config.toml
arch = "pvt"
model = "audio embedding model"
dataset = "struck, bounced, scraped and rolled objects made by modal synthesis"
train_examples = 78125
gain_aug_db = 10
n_mels = 64
hop_length = 160
input = "log_mel"
spec_augment = true
win_length = 512
targets = ["striker"]
num_classes = 2
embedding_dim = 128
norm = "layernorm"
norm_position = "pre"
activation = "gelu"
mlp_ratio = 4
head_dim = 64
fused_qkv = true
qk_norm = false
parallel_block = false
inner_norm = false
patch_size = [4, 4]
conv_stem = false
depths = [4, 4, 4]
widths = [80, 160, 320]
am_softmax_margin = 0.3
am_softmax_scale = 16
init = "xavier_uniform"
residual_init = "scaled_by_depth"
optimizer = "adamw"
lr = 0.0013
beta1 = 0.8
beta2 = 0.999
eps = 1e-08
grad_clip = 3.0
steps = 7700
batch_size = 256
epochs = 25.2
lr_schedule = "cosine"
final_lr_fraction = 0.01
warmup_steps = 1540
weight_decay = 0.0
Rows from block 6 of a small audio embedding model, named by matrix and row number. Rows with one number belong to one neuron. Each number is 128 + 32 x the weight over its row's rms, rounded and kept within 0 to 255. All counts start at 0. Numbers have three digits each.
After each neuron's rows are labels from the 100 clips, of 14848, where the neuron reaches its highest value: "top examples" is what is common among them; "peak in band" is the frequency band that holds the peak. Only what is clearly more common there than usual is listed. The data: struck, bounced, scraped and rolled objects made by modal synthesis.
# fc1: MLP up (model.blocks.6.mlp.fc1.weight, 640x160), inputs 0-159
# fc2: MLP down (model.blocks.6.mlp.fc2.weight, 160x640, transposed), outputs 0-159

fc1.347:119150157151108106184162091129168148151146173168122062118090176184186130167090137094179149161105103162120100086142107136127122167163164157159157073153074084156072094131066125164168080149157161133143131136129169159153156125168108117086105131088143117113068099160124077173131154132168125114088147106131095117115173111159103148121129180161107090105100095104070090173075140133177147156170111158111165140093122159134121169094107130083153098136084117163143123120114170174177202171187136
fc2.347:138193097122091107081152169146124102099129145126101094081140069115154154100169121173108135173127138131141128131101143151171084138106131159151093062122083194124149085194119131146127205145098152176102147072066124166101148133081118119095140124086098145118121113164145094123118104125131163107129203176128177135136143053113127100118166106108112112133111105117104118162155062152180149111149172087142139105117119081093157177147215124151060092147136111145090118108105142143112216096169088
top examples: size: large; steel-like damping; clipping; text has "clipped"
peak in band: 250 to 500 Hz

fc1.621:095170110150154080141141161117146139067141154090138136110126125136089093095178126127093115063142136069159155170073110161136148163155150111149169164147106118113168157123148106114105139120104120169135202099130148111115091150094123176059131109130129151155153140110129140110163178070200162086194101161120148129186157064116104140100166075096140136151131093157092084130116092081098150114115181120138117200177107192156145098130189141129121089158115071134119067176115110205151124117165120
fc2.621:100066186144156129172121119145111166145096136113071167156096114153108107115122139082149100070169145150134150127124135137122133185120057147143144182139154093135128178076133104143130077077148126114102191157141110116140141119117153123147081144147100128112109173170149117117085109126120158088101118098117041135053098158117173145160062085113149154121159110179195129138114125127091156105135132193119154140140118156100139077094097163056188205115103151099166064114097131103183138102138181
top examples: hard striker; clamped rod
peak in band: 1000 to 2000 Hz

fc1.142:122099130154170159133083104158141109154126081105160174138096117131155144116169123127115175158138164106142140140068144100184083112144114131148099100136168136095090092166147138130184186117073103159188182111124144159118123143138143153090125137165144098117083125037077130077165157160133147145112146176091096177164058152115105084146079119105112076168106095075125112129061173142116146118113128124146096145132147158113098133081223150088196120139183113133147084194158075113159130139155140
fc2.142:071107201151059113130105136146098171142092115143109145184064132156102117118118146099153114089162134125089139140134142160165165164134119145087129178112142122167120133107114126169121074100134096137124166178138119110125060104130096113155093103130092125115148162165203104154077147107123133115122084087067110085113146129113086055115078137104140084104170196148147184146150118106173126126162174121084190110141167149151166096083024127140114170133144120155157063081158130115131164097155156
top examples: clamped rod
peak in band: 500 to 1000 Hz; 250 to 500 Hz

fc1.137:083150112114127111161184134108098164153093119149136065176093165197135141144090131151132142119070100120152168128167147123075136179107172136070185137092179094112141182169136172173153073092100094113116102101161170114128126104141158083144144163093170102126136107145203140183059099145165079108110150097061145118104136092148141076175129108159125147152152184136073087094171131123119095084166146133116160084110132126113126104146089148106102158092119153128092153071196114135113093102127175
fc2.137:140142104132139125138130152126173087134174129150226110105176104073174182158106102133104163193140112108126103146168081122127076115159182138172097058147101121130070135178087129080186175157105150132107105109104140143140187121107115103108148154131134138088130152074091144134196138123085134191112136139154186169212125162121103160132142135117103144170115094084167135148109178107137108123147044095118098125103100073122120162185192103112119091146156134127133136162093101157162131139098107
top examples: striker: soft; small; bouncing
peak in band: 250 to 500 Hz

fc1.502:163128171077121162138072114182185156121117146086154118151093186109161165149072106073147090162160131099171164091081190156093153090188174101125143185125158167108158184166173104129164151122071098163113161094140137082159116078141099112158118094064113142105181155188156156094128134125166129119106150140100133169116157161166087169118131108159165186146146160121177149091124172126109146095168118121181121137143136124135120142186123150109077155129107171116170111109125188141101114148188121
fc2.502:129135141137104104073163104128094125112129148130097123128122107161137129110131138128073133151117148092139158082090152140141181110168083157133113122158097119188179051074100126154144110145130190116142124144153082153145082106183098139179116130115099093150117180034094136119168107147099104170154132125171133139116114142201120137154161151123099068148043153146108111144090152170144152135089118121151129084126111169181186100142181059158125097120093095131095145149147059158157198188072105
top examples: repeated hits
peak in band: 0 to 250 Hz

fc1.504:169137145131104157094161131075100180130159109154166084144069172147122076154126181103074061129120115152119159138157137172184174173143125101178135071163121106174117158122111116105153171150137097106174111127140127138109181063165155199163151136134101161099119153087144109048178100128134160161157088188107110136128104146149062155112106083116171123168202150126115135151097099136119102135118169130105163146125165119158090155176127086089169141171175100142091147111148145161104090161172173
fc2.504:096197143142138169082130099123144134169122125083154159150067182128134140106099111116148142116154145144136144121190144008142179123132130161044174136120081142149091138130100136108089122144076134140188120121143085130117102122138102148173118119122113127140117143134130160111129131090138085124135098112087136089168137207163107174114120148146109119139137093129121120132104189129173105145143151153104136116140083160199103054137084104162135133130145129100134148151205255069078110132139129
top examples: repeated hits
peak in band: 0 to 250 Hz

fc1.263:136146076143086065128123173091111126128148153154100097110134108048114102181167122132103153149140110114176075181135064137112136083059145079176056122101112118124106138202079096167128115193188147147115128112123180117131129125134146159124168139154152185170099129150118161140108132079139107202181155129144153099101136101139067127102174141095161129132159183113143107149078142143175073107122080131109167139096197090107152108118137116133152124171131148100169110192092072144121126126141160
fc2.263:113099167126145106121101125105107144101152173090105189083140154182065063111179128136100082034155116092151167147104166130173160158153097143127188149120081128061149163082124122186074085125112089147143160133139153116105033112100113170091120112162119150145129126137169097090125174111171122072169105155149105104139138112091113163167127114130088134132133093139133133132159145060125179113093155117103159128114057193165097087106099150090125136139165081109143116088160153136114150115157171
top examples: one hit; thin (high-pass)
peak in band: 250 to 500 Hz

fc1.472:158184087121143162122125151201163135147112154147139118132108137129113141109112119097113141055130130124143159187102104127083076187165101145122144145128143072136114191077124133131175121094149076123123177146119179130093182127081189152109160159142166096114102161174119143144133124098086143097185125116117101119147123138120148160155112085167152123212099083151168083107129147015114133090171168153095154145181100194161091084176147114134125143171114065107125086118143091118148157168102128
fc2.472:148163094096133124104139096105059122092147129144171150110163144132072092141185119153127145083117126084132167145123167095143159115144150112091145136102096104102157105163131151192130139125149068203131130113125129101092089134189124144072108121195145146130179097122171074163155145148173085097154120184084157087185075072107075125125156119067085181081119142109088125138176187127176168117118162094096125114152134189207119144133121118136085093136161099092113115096169174113105109166127127
top examples: hard striker; thin (high-pass)
peak in band: 500 to 1000 Hz

fc1.346:124123168143169149109080114088145137157187146134173120067181137122148116160098129114110174166081124147179096083092079172166136110129180086199113157165116160115115146193152143116096199151097085096190161119141149114148123131130102109152167159111111086135138169104066128160187135089091137117089061157109129115133156126152083108165106156068157151120093159092123128127113153205120077173143101154116146144149137084091157116167177117136108161133094091169174151201123128129176132143106087
fc2.346:141170096132116179121138122127214132160134087132152104129111124081174164126084136124139150248093148176094113120184118118137083121137175121148136097133119158159089089192128115088163170134097208121139105113109107150123194162100134073150148112084134083082103136077075184144135078152057128174102130122135149170177116142150106134086095160152145084126121104125157157124082122148132111128143102151140084117140153058130106149173140075144110111083108174140097159168115156135162087162107092
top examples: clamped rod; small
peak in band: 1000 to 2000 Hz

fc1.394:091141164088120153138129144157106159099074138098107126078122136117095127176072085158133146094170125120128069095172148139095123129181144093183121107146113084152108134109157096099114101131137154057177150143120066143123106074141097075127170130179116136100143095131127138147137109110150161154179100091135099147111139156079147174181081087129152188103109114074145111121129080173173140090169198134073090162108057180160165122100050132102126107123149110081179100117166078136100073157121131
fc2.394:144142157194119178185105134117154095155136095104150183129134087085097162140115096129113145205108115075071149115110139131154127105165128140103117118118102100097115120126139135043143120085125154109119115125154059106077159159149161080173150129087149058091116087093117149133185153151153130127130158174144230128132077107128089121147121178132195105151075122164097121104106174119086148093179127121145120172120116085180127147162128183154058088124125132147131170106134073153076104150129087
top examples: repeated hits; rubber-like damping
peak in band: 0 to 250 Hz

fc1.288:105162116144161109167129165097143167091136091146120188144129160138096153094085100155108081188159179094123142138116105094160140156084161104164121175104101165128069085088119077159104145137164151127178203126109146184092125150149176189130160144139080146120101136125072198082158137094082107115155063134175096098165157093121102136072145170153139153162143096147148132156160168115132133104119085168069151171122107162134185082159163163120118155122133112166131134118089078124191169135088152
fc2.288:143054170148134126157130126153087162152106116142051139153135095165120098109136124084184123078144121134111133115060156172123126173101060130169100185105153095149188161112169112111112092093157120085106164144135119137157105150132136156123092151144108126155132119146188080128073136129125131079127122139120105142009117114116147106124106119086170156123129151216106121137162084107129136103146160158145112166142147159054183144105120141087163194120102151135190093106130054137133154097150189
top examples: hard striker; scraping; reverberation
peak in band: 2000 to 4000 Hz

fc1.242:120116071088127105082073156083123160067185183158120112091149107075146121161181090150121160152142121083169096185085081121163179118083198114120070111115106110138114092180097114135094107165185097133136142070121173110104119124091140150097167112127113147177096100113107125095134159087177130155192109179140146112131158050138090108080148100111150184155140128125141158164089129118150124135082111112111157110115141141139137155096103182104106058155119093109179115150157085148155094100188121
fc2.242:110101151123139120126106119112066170108140172085096187110151172199092064089170116138124063018149111098148161150086174142158164155129101174106202134147085146106145145103114107159073129118106093119160135126119138114132039097098117161116131109135095158163122135167164092074132157112167136055157116141139101123141135142109143167155137115142097114137125088166154141151138123068142177119106158150123162153116056177141094075087090143103127142152155103125152136113180149140085143091152196
top examples: striker: soft; thin (high-pass)
peak in band: 250 to 500 Hz; 0 to 250 Hz

fc1.100:120113148154151151164129111158169114162100121098066144146119119148127135084094120102134102151089147137084133059138152164153105123149092190133102152178128183146112145188171099095148156075119130100165118148133087129100180095107098095207141116109098125112088120114084160127132065128083181081064138102166129187141191106160134125088094148161188104144093120186171157117112077140108141141153139185142039173082130118065167151146129120140150174075094159165113178130136138135143125091103140
fc2.100:115140082138125119109109078111157120136157141167124056150118095057129160136125121134135194203113147132146076112195105062129131060123199066154086136106146110128101085171114172138146128164184151131146092112128138135132168106178096115097153144111146126113156136067095179144137136145122055210138172138138153140145126104148095090103138166085161148130137157043092157142091140169127096166129099076144123071119176103113167155142153103165120101090122133114123148136130178094142114194102097
top examples: clamped rod; steel-like damping
peak in band: 250 to 500 Hz

fc1.355:119125171145159113179158175141142137179109113187112121162069096137085126171116145095134161134068174089162125156139181080163137165094121056087162137071148117088111148158148124139085146115119116129092066101070076188177138147124153135159113106086128135104101156114102092155092096147117109147182136165160122093092176147101085161087161102182083116090164108137104126122120106130123124083102189100168125122088125093173074122124160134078091183095167135153091176157203146162147120151109117
fc2.355:122131104106115160126135103125178088104159107162119099125139141143134139100154174167087114156158206148160133120162167130166153053101118094153124146130100117139143068141168122076152107131190131141091173109176093156130153126146115147111086130129096113125127190048087150121124099171080103161116136080075128108100069091107156133185123087114180156136079175088150134123133122126173185116149106144099133090155106139122191149155180096180142120070124082077149077074113188065104153152085135
top examples: striker: soft; repeated hits
peak in band: 0 to 250 Hz

fc1.393:092062147176122155171106113159175132110108114107064112113110153143125097073117101112153071114132138117110173071083142166139140159176120098137160108113086104171185092128165176151092085095072136168128112158182102054108070085121084154120087152147132133160127117125165149067171082086082126081105124131095136151144133112165167094110100176177093086174146154088180159171112141072115114137114140181109157092099171153123147117171083079139129129145142139155102103102159151112085141097113182
fc2.393:111151130123130094108065083141149115065142140071109204053132132141109103143141105108072129106158115132132137129161091086150122112140151105156117162150112149092118194070114105171060113207114130135155129132095172128118073114094149158115119150145151172138131174133143109125112206123144097090174135109157147132119140165123114148171101128143074148096144046103142114138148092056055158117102125124085166100096061169158081100121112113080146146154144096123176135156135215140169109126109169
top examples: striker: soft; repeated hits
peak in band: 0 to 250 Hz

fc1.250:103103148103126146082101083124139154096178142176179128150118099094124099174078133147084134143112080169108092146082098108166138071120163124176161135169127162134095082143140108124090193071156168167102173148102126120137159174094185140130077142125092165089180089062149118089109104145143123164163149152172104100179109132146152134163092201178100104142091158128092169095086135158073102168144096070134130173139090114112088129154106107095120100088138188167173178108145154102134090101124115
fc2.250:175151150126180139171191125130075177135110129135101134126184157205134122150180134148159064106109075112184149181071135103081120122115109182099144141134060090200120183123093088122086143135128140125111168084166128158156106099114168147140096124179146126161090172130145186127143109149164110077130170116089120149128133099119161116135123022139165185117161131174108084129143144074153166116157141142090139153128164164117136106102109139084133101123127134108137144081123207129080171115130103
top examples: small; thin (high-pass); repeated hits
peak in band: 250 to 500 Hz

fc1.78:096182123161128070125077110116187105110166097167132096129119162149079112133169124112125132181162147085133079113143136107134159067146113131154113122065133117124125098076124106143112148119167097169095125102122103102129167167134130086147093174131114140121132149101096148174118100105116128150095069117132164060165177089132125117173155091109173078169160104131084189160182114184114108067099121149122116151063132159103194205116174114124153090106132129150130091136162146123176198066186082
fc2.78:157123119109151092101115137129068116092145132143139111140157108133149120152105157147111118123094113109125133182106110147093121124080121122131092107157124179128147177182118137092134221111104150114125148107064162131179116116056126135155165084122128159146098056162135093108076101140114162095136168171096146143122198084110184138097127106118101128140076098162131135182133111190099103121096107126190106158147108058058088194071155127053134147185092128154118149167101079185097150124168165
top examples: one hit
peak in band: 250 to 500 Hz

fc1.64:147118144120088096176107127082170141105109137166164128104084153133111144158152143172125148178181187147175090130165123115168159140109169099109094166093128090124150096127102074164118085091178130130179164097122165108156197066098122109152101121154100086164113160094097186077108143115107135124114093177133115125164108088125112207063106142152110136185109125138170142137095109162129160140107085093103122115130088134108110074110211151092179068089091130134166099160133134164162175076172150
fc2.64:143063188132124128173140141129072147119120134109046151139138087187122087122147112099148095076114133127117135128052147180127152152124070127174119139094132105133159166134177089116121107096180124101091167120161115132155106142114154161146101153122105121139133109132192066120071119129122175086124152134139115131023114101097177085111082112124161160113145177189105137141156052122120167121161148155142109152133130161044199138113104159087130188118098130157164125077151080125121131076147148
top examples: hard striker; scraping; shape: membrane
peak in band: 2000 to 4000 Hz

fc1.67:130104157164153181159141104132154105129111147079096129173139126137153136066084083109151121164099169139105121052102158161143147130137100152137111135136114172161158083186144110072105122093077145102145137151123081114089168145131101085207138091068087077148141108137081137070097070105085191086074101102164131180144212157115147103123094190161115093112134104152118154135101102128124160175126145164171087119081149066064168162119122089141108154087120114171105155105131126121126125092107116
fc2.67:116127102140121111123111076121162129126155123180129049171082088069134154127118140132162180190128162149143078112211088065114129069118187086146093153114159102137085092155118185137131118157171142122139089113136130117159185109193110102120152139115144137093150150077074173142123127136123045208128162117141126146134113119176116094092129151089168149129162151060130161136091142176124075158115093095166136096106170101103168140144146111165139123092126143095138136131111165084143117207109090
top examples: clamped rod; steel-like damping
peak in band: 250 to 500 Hz

fc1.319:091156140147176142125100144130160150168156165085137144085112111153159165128163160101070142124100118122098094103099103156092110108118160117145107138167091094139118185057061128153109149130100079102176178170056180128119110132080169123084173167122093139103164174169103137092080112103121143137123143081087156141076143093142106161139117107131168111115085092156169141086124161073102153098089161159095154108127064133215148122162165107160097097095152113057130123104095117127114180190082135
fc2.319:099122148150108157116135101138136147179120107118062118156097159155122168112142102126112152186110157123162135078110152168163143160118113135113170110106143127107163103098132089036163091103154160097146116121155092130111142091170048108182108112101120130144138154054114129098164133147096125130093115117187040161057155143129188080131116217121153118130143140195171132156088129131110121128158140186155117133118165093115147118146142140192115188073095118119119143098109067120169207083121098
top examples: repeated hits; rubber-like damping
peak in band: 0 to 250 Hz

fc1.627:141160095115213115108147117107144129117152098103121120136091169136130168121065145106183131075138101183131117114096119136042137170092114106053172163146177145125132194131158142170141177162081156120147086142123148133155139118163121117154154137121119165162138143094077087143072080127134136128084186094068151128103118149134139168120166088161063113036137150149124141077087166074124161090176126178143147122125096141192082152111150136153078111101182117111111130092130114145141122123062124
fc2.627:145102100119153154117132138110109128139147140180079085165176096149145125188084145100061129133078072120089092149085156156082160110109120143098077064128138093116124143140135156120154225109074179119111129080131144175157137097109143134124152166109068107167111075149117075102125111137125168146128150106179228149122179086187130114093134181142112131140091104163105119116128101161065108144091136141169124132156137064094107185144126090128129111186141140158112184120134084127101179141106091
top examples: repeated hits; rubber-like damping
peak in band: 250 to 500 Hz

fc1.618:070085099127121150100115142080183128080118167158157123101103145057071106090173162136117117158142128116123117135117060134157082106097142079159072112183124093110043126124099100126078115165161139106142095107122101145150143087099136148130131126137132139093124166073056143082130145072097084177158126139162179187184087161127142145147136138102133130156171072052155126135101183167083078108059073112148179101151120106116135089118136113104146157153109153092117139171121137107133138095133177
fc2.618:146118107152119150144145152129178118144137113197137071159131069070199190155080143141157172194109139154104076119171083135092072089092166101167093140123163128179092090153110120072209151127151152111121115123102099145148205133139103094127127126093156108092099147087067175137150106152088134205122152135129114178109105111158118129097096113097143131133137165115131149137076124172115080134161058149149105117137171067104170171150176117126142091103109170117130129160084108119160124153091102
top examples: one hit; rubber-like damping
peak in band: 4000 to 8000 Hz

fc1.88:088095170108177091091081087118066105126114116140126161070095133099122187111129072145073103065161143134072145131106093139123142132181100145115163109103124133112064172144176142128156077162162143127109106159174099138133167136137121090141099151083164152141094175149129126085136141108085144172107139168128125123181091114159142159122147163143173128087138164167163131166120146176132073193156162083075090084140078088085122071103101075172177112112148108173136173102177115144074133090133115
fc2.88:135167101102148164105130132172206145135137106087156167106152176136114146139097132184127078105175098166134090089134076128162166120089099093114113094076144161147175075147117086096082150128135115124068194162163119163093146116146143104102119105086113109113149115064091172124188127097155094112107075153143163157087149143082156163141099177062097162132127095086115111166197114155111182113142098141167103143087154109103176163120197179097110138160145138153074148117136108105148081160099157
top examples: one hit; rubber-like damping
peak in band: 250 to 500 Hz

fc1.542:089125140082113158163156156149120139138149130142207136074074139121080134127091191156100170157179137165168089092092124103171168088175136105114079158123111100160093103077080171140105148144139079126125113159154112096148172123104113133081072109110175137093097089095087104114192167129097108156148107115109145099104092120155086149146079086092123108085104094109091093086152193137091085076141174104134133166158084156099126087176169109123188116155100106152083070126093114160142110101158154
fc2.542:163113104089150106095133099121075110115112173088113140115187142162129109167127116132080110103115081111103137133099170127086151152152131156117165077135072170102155197168114132120114117151092141134133067118129184123132021168133188168128152112143129105181145106208194051144115132107148157103147145144134193121094166141105125134136161176145116128084056081110114126127120104092118172112109153137069138145173092111147071112103071132113085127142145149129102183133154167157083112069107166
top examples: hard striker; repeated hits
peak in band: 4000 to 8000 Hz

fc1.40:101070136110152116149140159131137080099126080110081097122192144149162171096110175104141190162064106114075082157156093108147136152154118120114146078118132141140118165171093084105117148155160150145153098107094108139160157098181092088114095124105173142073151105123143120179134097145077094159115191076157135134150159170122181132109166187162140082137142085122132106156088082112116156139135158182150091128175130053066137124104197081148098120129110086168168114103174114091101153156073158
fc2.40:156190107090091130086139095104145095116145136103197117092157143110117131139121121183109111140123147123124106107160136091161113096124161102108136079107093157116147039142132129120125182163081131175136121097123128180069116138155127146135145125068149138105173101087094120127161128114140109144121141160139193103195158138138092159112222183168067088107091126083077115115159143147176128172114146066125106125115104129116113142141163099204044085139158094155082179138180171122075123155113089
top examples: striker: soft; clamped rod
peak in band: 500 to 1000 Hz; 250 to 500 Hz

fc1.624:179124088075104080094101117128076096134147151162169059083155136080123119212161150154056153140111085138163077172123094112086118120131163096132098117070140097099107185156107162174113161187167111156136124102132136162166087137116180154059157149153180178127128146131127086135143120124126082175150164128138166084120131130121069140152145083101185174151145158079130114155117088119162076095136163096040142074166128158150110142140101121126127094172171137107116119139116123157121099143157140
fc2.624:128120129078128092065106102114085133105132161114098141101116129163076107148170112147134129054131079099165125164161130087148159098154150087094126138090097091074122164104126145198102101190130088170120102104125196115115050127098149152096147143170165174142140135161177135129123171126186083134164102128132147098156126129102074101131171107115142164111103089085109150122148135053155111133114157080080164107131141177164130097105091140134114139158177077077176111085173203110076119156143182
top examples: repeated hits; rubber-like damping
peak in band: 250 to 500 Hz

fc1.293:095185106130096070138121175152159118078102153085149162125089167183127088116116169184121092080183148120159186176090141094157101110132169118145176121166128113139109106104134148157096137119152105169162138156159139117150166122104151177124142139134123117186146100150133153110064166074129139150159129106158108108094121107087156216119141060113126154170127105103153074181155154079071166066132136090105144179128118134160091104096200123080174151152090154088087076178131128152159112132152119
fc2.293:113099182166116139202124132162131125159074112061091214144104141182110114113113139071131099096150157135130195109100157136138109162151067150155164186151159107145159153059148115135116073095139138122111183160143113102111130154089141127184065134129109136119096167148156140136077120152113151080106099090106066122050101136109152156168076111126151120113123099205174134130149106111096197111145172177128125135126106130134115092140117114108148201090087146120156082095097143105182122106124165
top examples: clamped rod; thin (high-pass)
peak in band: 250 to 500 Hz; 0 to 250 Hz

fc1.17:092152072107159190088162171123173112171152120152135095078134158096085157168100172123119103128166132160150139150106142106177100071148098085155104112103118180147139066169142174126082154148099138159094123093135133142127167162091135082175138167121131100138123085107144108121149111169170089148102112175190165147198168118093119070147081132080130098128147097078155206131181159149094135123139119168163105119075154117148113142112100117092164071091093168093174141091117157142158081071156153
fc2.17:168131147115181141109090235155091135158134136169144116123127110159155107181142121117142079092131097093115132157135090162066103129109127179147140094068134133103145140112102111090190146139087106184102100138151108144128138143093119130124105122199187150130103073126146096189138136145120126166146124118081076116106172094079168155129139081111145187130086185178177136106124091077187109100199158095097144125167106172092106173109106185152155126136146111111147089109122072135086112073171133
top examples: small
peak in band: 0 to 250 Hz

fc1.112:116129113090100151158157100139130165087116123086081126109092128121153098156175106174149132110111143098161195100130100171107136138104153093120101120112146112171096094066101135168147093135159147105105097096121072174081179134161161088141161082077095095137072114110156086164133095055137177088101159158173186089116111164149100144119116126083172128131137153117126118091085120137086164142096117100068082073166099135165136067189108163121136076179130121123141090115153186161173090174131189
fc2.112:091138097167150165123122083109144073113129136128181089148162145125125145128128149138161151096195161114116164108185115092171124102108149165184163149111155164129150160123146168177136154046133098162165122090114121128143041121104129134166076148152083097104118148140081123111153148098098119179113135145174121077152030174087111178067079102133079121137147153114182142120179160200170159140158131105160119143143103111135153160139123118119171173134144133158152110100133221071148126093140130
top examples: hard striker; rubber-like damping
peak in band: 4000 to 8000 Hz

fc1.316:096147105111157160132103119159122158099137142099202130124068090176091098106151112143139084159126114083159142089088095127106113184123169164182128142118127067137069151092116148148185105176120132153136141078091146191130131103090101157157135177147118086093130165129095107175130132172093118073110106131155150087155069135074131183173138086104097112179067153121161066183107138156115130091095093074145065117165160140166167133108131170157168153170157117148137083119165155168085143138088129
fc2.316:117125141176123106150118150123114159130115085168140114164081114109124166114106173079130120147161162093155099110155082124143140143079126151134087135124129096166108047088101111097184095111156105171144156138141131138134210113168106069134151123103117073111127128064076152128176068116128112218090132143125039128122075064168114169097089073140136136179160198158175141156105143125122098138142134105117142151119174160071143153136171164138174151056098096132111094130132135128186134155131097
top examples: striker: soft; repeated hits
peak in band: 0 to 250 Hz

fc1.14:118139129089168115150121139196131125079124111109128122103112140153115125167149178107083127067150107156132155183112159158063099131206114119149171168117176112064118205045126098137153093120135160167085138122082171110141171166107187147094148174122161114104095159144152135163083109111151096073171165135094111108129088177098184164158125040093118117124121127153150103103133121078110156091137098158078108136152101117177142095212155138128160153139106144089125123112068123123174137126142119
fc2.14:128148123148130163130106131131189138165128128069115137145119136142177147105086122094136122196123142187113105132152106096117082106126137154113129128164141158173094116136109121087090147128069195073168088167142117127133150129082141108193161101041124134134105171122082198136124134117104151147129119081160115163136135210185148127116101191200143029125115053131167131113073099138098114150121109160144114106114066081124112108160129068171145153068092152157142171153109152149146104128110125
top examples: hard striker; clamped rod
peak in band: 1000 to 2000 Hz

fc1.224:160165111120180115190148163145153096117107140091128157103123120171117087156141131145093149096150121172120122174133119141099121163187114187142111128130143142074153209069117093151145053093130160135148146141070177097130168119072185152119112187160133153159099168203141101144103124127121153137138144096140083115091102135131140186143094078119106162156132112158132077119185113054095128076147140089113152141132115100187112095174144143060173116109076083123113067160079158113118173135154150
fc2.224:125121135158134175151133118134182121165131116076095132149112149148174137116059137090123133200133126184109096105151109114120079123117124156144145125168155148150095148138112124080104138125104187063154106173140106128149142120076134111183133099060127107125101162118094166128106104128090158143099124082161110167108157201163175140133082197173161047138129063154182120122094102182084113175131098192162105111118082060091111103159126056147153172092112163163139162155096144131163122118113096
top examples: clamped rod; hard striker
peak in band: 1000 to 2000 Hz

fc1.567:160108173131135156126145134139112192113162104108126081186149115113150129147174171092163072098114126113075189119099157138134132174116103125134130103147144104092139054176172178145162092167087164171120128164102142147127081155188056156107150066068143170130115174145139146132088092148164145157118156145154137122112113113125159101113149193166093152078169135154135166163067113139147137114171167147170106130086173158136110147074110110106158115070173160080064145128180135087081176133144108
fc2.567:150194093191096133175111138149199103139093179164162144137046130102116114110130098072109091144192135169195147132133095082141103113158105126178118109156115113116106115093097099106130126103175171125105099139065103108109196179117128127171158096127156115108129159151113137136119126104161099127113156111158112150082079120141163149111089054139195150120133081078186138131142120112123180057139119129099110126145130133164183083140139107099128151122091143150150090172096199111215153157132128
top examples: striker: soft; medium; scraping
peak in band: 0 to 250 Hz; 250 to 500 Hz